python train.py --model="self-supervised image encoder" --crop_scale_min=0.2 --norm="layernorm" --expert_mlp_ratio=0.25 --shared_expert=false --widths=[48, 96, 192] --projector_hidden_layers=1 --optimizer="nadamw" --beta2=0.95 --lr_schedule="linear" --warmup_steps=650
Rows from block 5 of a small self-supervised image encoder, named by matrix and row number. Rows with one number within an expert belong to one neuron, the router's apart. Each number is 128 + 24 x the weight over its row's rms, rounded and kept within 0 to 255. All counts start at 0. Numbers have three digits each. After the name is the row's rms in percent of the matrix's.
Before each expert's rows are labels from the 100 images, of 14848, where the router gives the expert most weight on average: "top examples" is what is common among them. Only what is clearly more common there than usual is listed. The data: pen-drawn characters of a made-up script with 800 signs. In brackets: how many of the 100, against the usual share in percent.
# router: router (model.blocks.5.mlp.router.weight, 32x96), inputs 0-47
# up: expert up (model.blocks.5.mlp.up, 32x16x96), inputs 0-47
# down: expert down (model.blocks.5.mlp.down, 32x96x16, transposed), outputs 0-47

# expert 21
top examples: one stroke (36 vs 11.9)
router.21 084:123141097126125119120082138097114151150107135110107128115123094142156082139084133138109138119145115104179145102100127091169171109122118136142140
up.0 097:158120076151111145110111154132172108162173133151145157122122114152126159121092121116204131103146116118141127122125137156137145101168130189140140
down.0 114:169128129165125168159172107142147097169128126152104116124130146135114157088145108102097146115157145113142103146082155151116138093146116131097173
up.1 102:125093159159139117134153139150145165138095164096102089102108126095086146108121130130146126137158160102136147114136154159151115116114116150154120
down.1 101:128130119108170117079139133114111126118117136128124118093152094113105115094099170109118129140132131140182169114111147123111067122075097136132082

# expert 14
top examples: four strokes (47 vs 22.9)
router.14 099:142146134189090123121148170120140123130115159152140126141134154131095124120113125145138152130147125081093095132144123157101111097160135101131122
up.0 102:094118159117130204127090171132128122155111141122133135163119082126080136100163122097132148096161155121148179106158098137130088119136143145139123
down.0 119:133138080142114136148106114140141107143122148139103119117134170150097141181128112117082100129117135114163092130143132128167184122129134138108166
up.1 102:119124153147060142115152152147140146143159117143105159091123163126106141123135093132143122137156111072114124075062139184141104148155111123120114
down.1 091:118100135157115118134135143135173108112084156131058131115114121117119153145148122095093089128085094107092094129135128152176144175112097161137127

# expert 29
top examples: dark on light (100 vs 50.4); only straight strokes (65 vs 15); one stroke (51 vs 11.9)
router.29 103:129094141118127115153170130124106116118140145132150190083115119100084114087089121135128116101132153151201089123105162110116149112126120128132122
up.0 086:122122116144143172185108154128120127170192109116123107170129142109111158134111114090167113114123136163172082092138127147097126094106081131131151
down.0 101:097105154131121180144112141129142077139142117146136130114094112100147111145090151119140113138122137126115151159147136122117085161173129135117084
up.1 074:089128141109159150107140139077095079170149141113126158169147090117108103127079137136138173113136138156180118133121151087152148140107159153107146
down.1 100:108128156094158098127104160129143142130119141126175136159162081103128117088119151138169136121136166169113161121125148102127083134134127108100084

# expert 4
top examples: only straight strokes (34 vs 15)
router.4 093:128081110146120179095093114110150120118096095101140154150137118100149133158122105161137124098107094108173147144121108114107118173106125121147087
up.0 119:103134149143106155136130081155128147172138135118116137118093109110135072101104183125130135077095134151159135121112155097156119132149156149173129
down.0 102:122119081127123123098096101120123130110138145085111107117126139114118104130145122149125117155126131111129090078094112163119125127121098124131146
up.1 088:129148098150089142090133118109134092150126115137106111170193119109118139078174118148105125138135151134147124129114126149113156149116121107086080
down.1 097:127095146114116191152154160122153086105119114167094121164103120088145137113145146153125121122099133117110167185120114152121096156135129115117110

# expert 25
top examples: dark on light (100 vs 50.4); only straight strokes (55 vs 15); one stroke (52 vs 11.9)
router.25 091:134193108114134121137166162091180133101125148146099105123169127115108153123133116112105144087097102157158110105105131110126114116155122124182170
up.0 087:161095097124157152129127124128153140143153107116131094144119130128137117077186105117110134147122077140135172121096132080154131123165120118130110
down.0 093:126114083097130123110141155142125136126125170138101105131113119070098170136151117169156137111143132122122107131133127154176184078117151115132112
up.1 094:110135041156124093143099158140126136093185118131161140099105114092106142114126124149156086124104130115108119134141126097129134089128112115152129
down.1 092:153113134126079145112168123156162102101124155141118147124091112153160092109102152125117113142113155099162128146174170153119121143116137148129128

# expert 0
top examples: dark on light (100 vs 50.4)
router.0 105:099141114146071132089112125148205159159095158155090148168163133145132133103146125095152134134143122097085121106121111134147170126125155171137104
up.0 108:106182126147102130123108141120175114132108132132094121145124097164125141110158100119137119101076121134131138091044116144140161170099144132119130
down.0 096:124104098173091108140103126089138128114153080109077139102089162135115127169127158109102120129142132144092089146150137126129149095154118139148127
up.1 090:129122147133086128146147152132162138142163113133128162151160134137148125109143143102141095134155117122106123124140163130146128079156105132114107
down.1 086:133089112128079138117092159111145130082135150154084140088087129133144088125122154162104113155116143117174128142160149139145158121099120129115115

# expert 30
top examples: dark on light (100 vs 50.4); one stroke (87 vs 11.9); only straight strokes (67 vs 15)
router.30 094:125133107088075132125125109169122127149141140126113143102118110128114160145143119104106131154133132156178077142155125159139095117171123116135147
up.0 080:166125172155127112127134154175109154148179134151140129104092125127096126163107116132181140138116182141161128118121137153125131105142122133126134
down.0 089:105130070131112134126102128136140150147151107103083140094105136117148134190097160108147120139148159137148087134162130103127120102150124166146142
up.1 131:105116174114078133137139136151142151146163139141143089091133132143091166121171111134120137109106181126142089145102152121140106113172102087153138
down.1 082:145098123120107150168117123140137135136161089135079097145083153122125138142117126152134077124100133120181094145134151141131140092170110115123164

# expert 11
top examples: dark on light (100 vs 50.4)
router.11 107:088139098162153104169162091137112120152144137121169114137121141118172136131131101171124140119107109143098159166153120142143124146115084143129147
up.0 089:128136131118144063122144133080116113121161113120122158152139103157132174169133147079082153096117126145132140114141181142133134124128122134146123
down.0 107:139112142151085117128157085099125100156162107104100114166106150154138106126138102127126127119133153117147133127085159098117103124136120108133142
up.1 102:136130089158128145165111146156084122113120132081135101135128113078138072119095114166122109187132110095144131143151117117117100117138159121126143
down.1 083:128090167137131128105092158116124093109147101159134160128140133092156150149151129096082131157135156117089140101132112134135117131119119139077152

# expert 6
top examples: only straight strokes (51 vs 15); one stroke (46 vs 11.9)
router.6 120:105093097116140141125113115117089132136099093130159163111118158147164084143130151117124128125104155149169154121140121124150117090132130173094087
up.0 107:141122118155146150111105114123081090151116133105135136110147110104118113157137140100142129120125141104154154126124135158118148081153099174159117
down.0 084:105133097149131138137128149132127125107117169100119112139128128130115119132108114130153089147132120112150112075135084156114132126074077149111102
up.1 128:106114148153127152149120128138094135176101108127185144111137089124147089107146142150103104101080118125179147127162138154131135089130110177131135
down.1 091:109107121138144135121116127085115106113145165094124136098125090129096058103134116130128101130154136113139106099127082140144114131077099126140109

# expert 10
top examples: dark on light (100 vs 50.4)
router.10 115:094094139069144145090159112123137138082169088165125134143086154123161155133133130125112109149124126119069130100097152145125134138093152146104139
up.0 103:077087162123104137097162117145156125112127146138102118181127147149120142088133132094116121129116144134127089106136165138122141139118122148124100
down.0 081:138134101097137162159132161131121129128120115151127133133111131121149135164160119153128129119107091143089157148167155149153147159160167132130134
up.1 098:164095133148154116141110141096094133109116099142163108063124153127177129100136113155129143143149129108126082153134141111098121134115084130106117
down.1 095:124118131128131117103106103173137179151148136147150130140086138132162124147123139098146138122136126092134155099101111174137101108134170155118149

# expert 2
top examples: only straight strokes (80 vs 15); one stroke (76 vs 11.9)
router.2 096:144144105121122108101114074104133122122136110115169157107135118135182109141172161128116086101126146128160151114101122175122144095111112135113092
up.0 082:157120113143155104129095109078115085151127091139163149133165130147100116191134123102128132137131138147100162153154117161123152150132152100120099
down.0 123:137145132148128097113120095114142139165144152153104137133098100116116152098116114150196104079126167117140149123097130095120125120124098094143143
up.1 107:098076149178130173158147096141145141169119110129143134102120122130143121144139126141128126122108124135151145108111121090159135145126106146164131
down.1 090:126086119120148125112119122108146103126142131147098106127124133106110127103171114134137070166136157107153120091130090147122105140117053152142146

# expert 17
top examples: dark on light (100 vs 50.4)
router.17 112:102137130085179142151118120126116141139092108104155098129154079129146140117180092151088144146128140147105168160141157123140119133152107123118136
up.0 100:123109136092152115141102120082122116125127166106165123134141097131117138090143129099090152119124143169124126142150136090128126121141141105148145
down.0 077:099099108154125133106059160094118153081149127103137150110107154097158139122090126148162108159101107147080061131133109126114157124153128111152099
up.1 112:119127137129159153120153160098127132137091119123131132091138183097119105104142079129130134102101115118135134128148135173129118144094149123131130
down.1 086:126081160120159125088145149072155110141124117094149126115135134103130136123121121098135123088120072157102114135109138106119111134143164140123145

# expert 22
top examples: dark on light (100 vs 50.4); four strokes (48 vs 22.9)
router.22 097:115167104173114185119097126132160117145115153144101157117154094121153127160082141119165149146107136085105159098165097125160150110103147179115116
up.0 104:114126152132134165144133133119121122121138158147109124054121121145079144139098167124123105165151178131117154073160085115148101126141157147142142
down.0 085:102137140123136097102098112119132097120130130119141117134142127115133117109099125136147073135141141118151126102134063130133104124117131150167125
up.1 094:138139110131133156066126154118148110151123148105116145138139112165104162139113102143126125131074116148142143139078099124144126141099099125163134
down.1 090:119145159154113149094111108133127147148126127102117115122102130126108131096154115107143124143180190105096152096083140153131093126129146164124134

# expert 16
top examples: dark on light (100 vs 50.4); one stroke (54 vs 11.9); only straight strokes (40 vs 15)
router.16 101:131117104115139094124132148117148144120163140110155142105142108137093147159138097124136148129134172119155073112119137135114110083094156111194132
up.0 162:090118135102160133145139173123124127103149163155125098109132144123091140130141084116116145097123146133189063113102151121118090098156103100154135
down.0 087:154117145137106143089136093131138105132156092110111137127094132141149107136113098138099133152109095094144092157123147113100134124152161137138148
up.1 071:131110109123162160155120146145156120157148160105135118094096119088112130181098127112104158132100173136103090103113143141165108096156115133131118
down.1 074:149073146129088152131112090132118092147156128128103142142120143144165122158123088127163150107088086071145118164163123135120141127132145168136127

# expert 27
top examples: dark on light (100 vs 50.4); thick pen (82 vs 31.3)
router.27 103:153129142089114128092108153095149158085135155112146103111107148140143149135176128125069175136115120122184100135117116097160124104126157105151099
up.0 106:110110123106137144134179137115151119141131110106135093096129116157096146102113105106121146148114139177161099140080146120129109119143059128180121
down.0 098:147086179114106117114142128120115106140107094123143147134090099152160105140079109118114116112126089103141145158145163127121147136126153149151138
up.1 099:102141134128113132122081150106165142144113124130088157150122093135119117126135125129094131094092146117098175110134158190181120149125113150109096
down.1 108:121115142119123123154123170145088143082122128137139147138114142123122139120166159126119119147185145155071132146114139137129129133136115148107119

# expert 19
top examples: dark on light (100 vs 50.4)
router.19 104:118150154104127169109146136107108135166122116123114175135118145128128137165125075125106128128085088154114152097115136124155087157118141163140117
up.0 104:137113113113178152127115110132115143133103126123142123130168107139137136167122135168120108142123101155128118124150093129121125109119108132174161
down.0 095:121125143137113121103142132131111140153101139118154079156114145126144099083132096113150150145139126119120152121091136134148058154085135128157126
up.1 095:140160128104132161135182117120137169090113160144099148128090145169161142147116162167095158111129122123105129149118133135132126148120119100126174
down.1 107:103118145057121123159109155153124139131157149116156144146126105083181125125112118170174151102113177118118137126108153166158124092120112114116121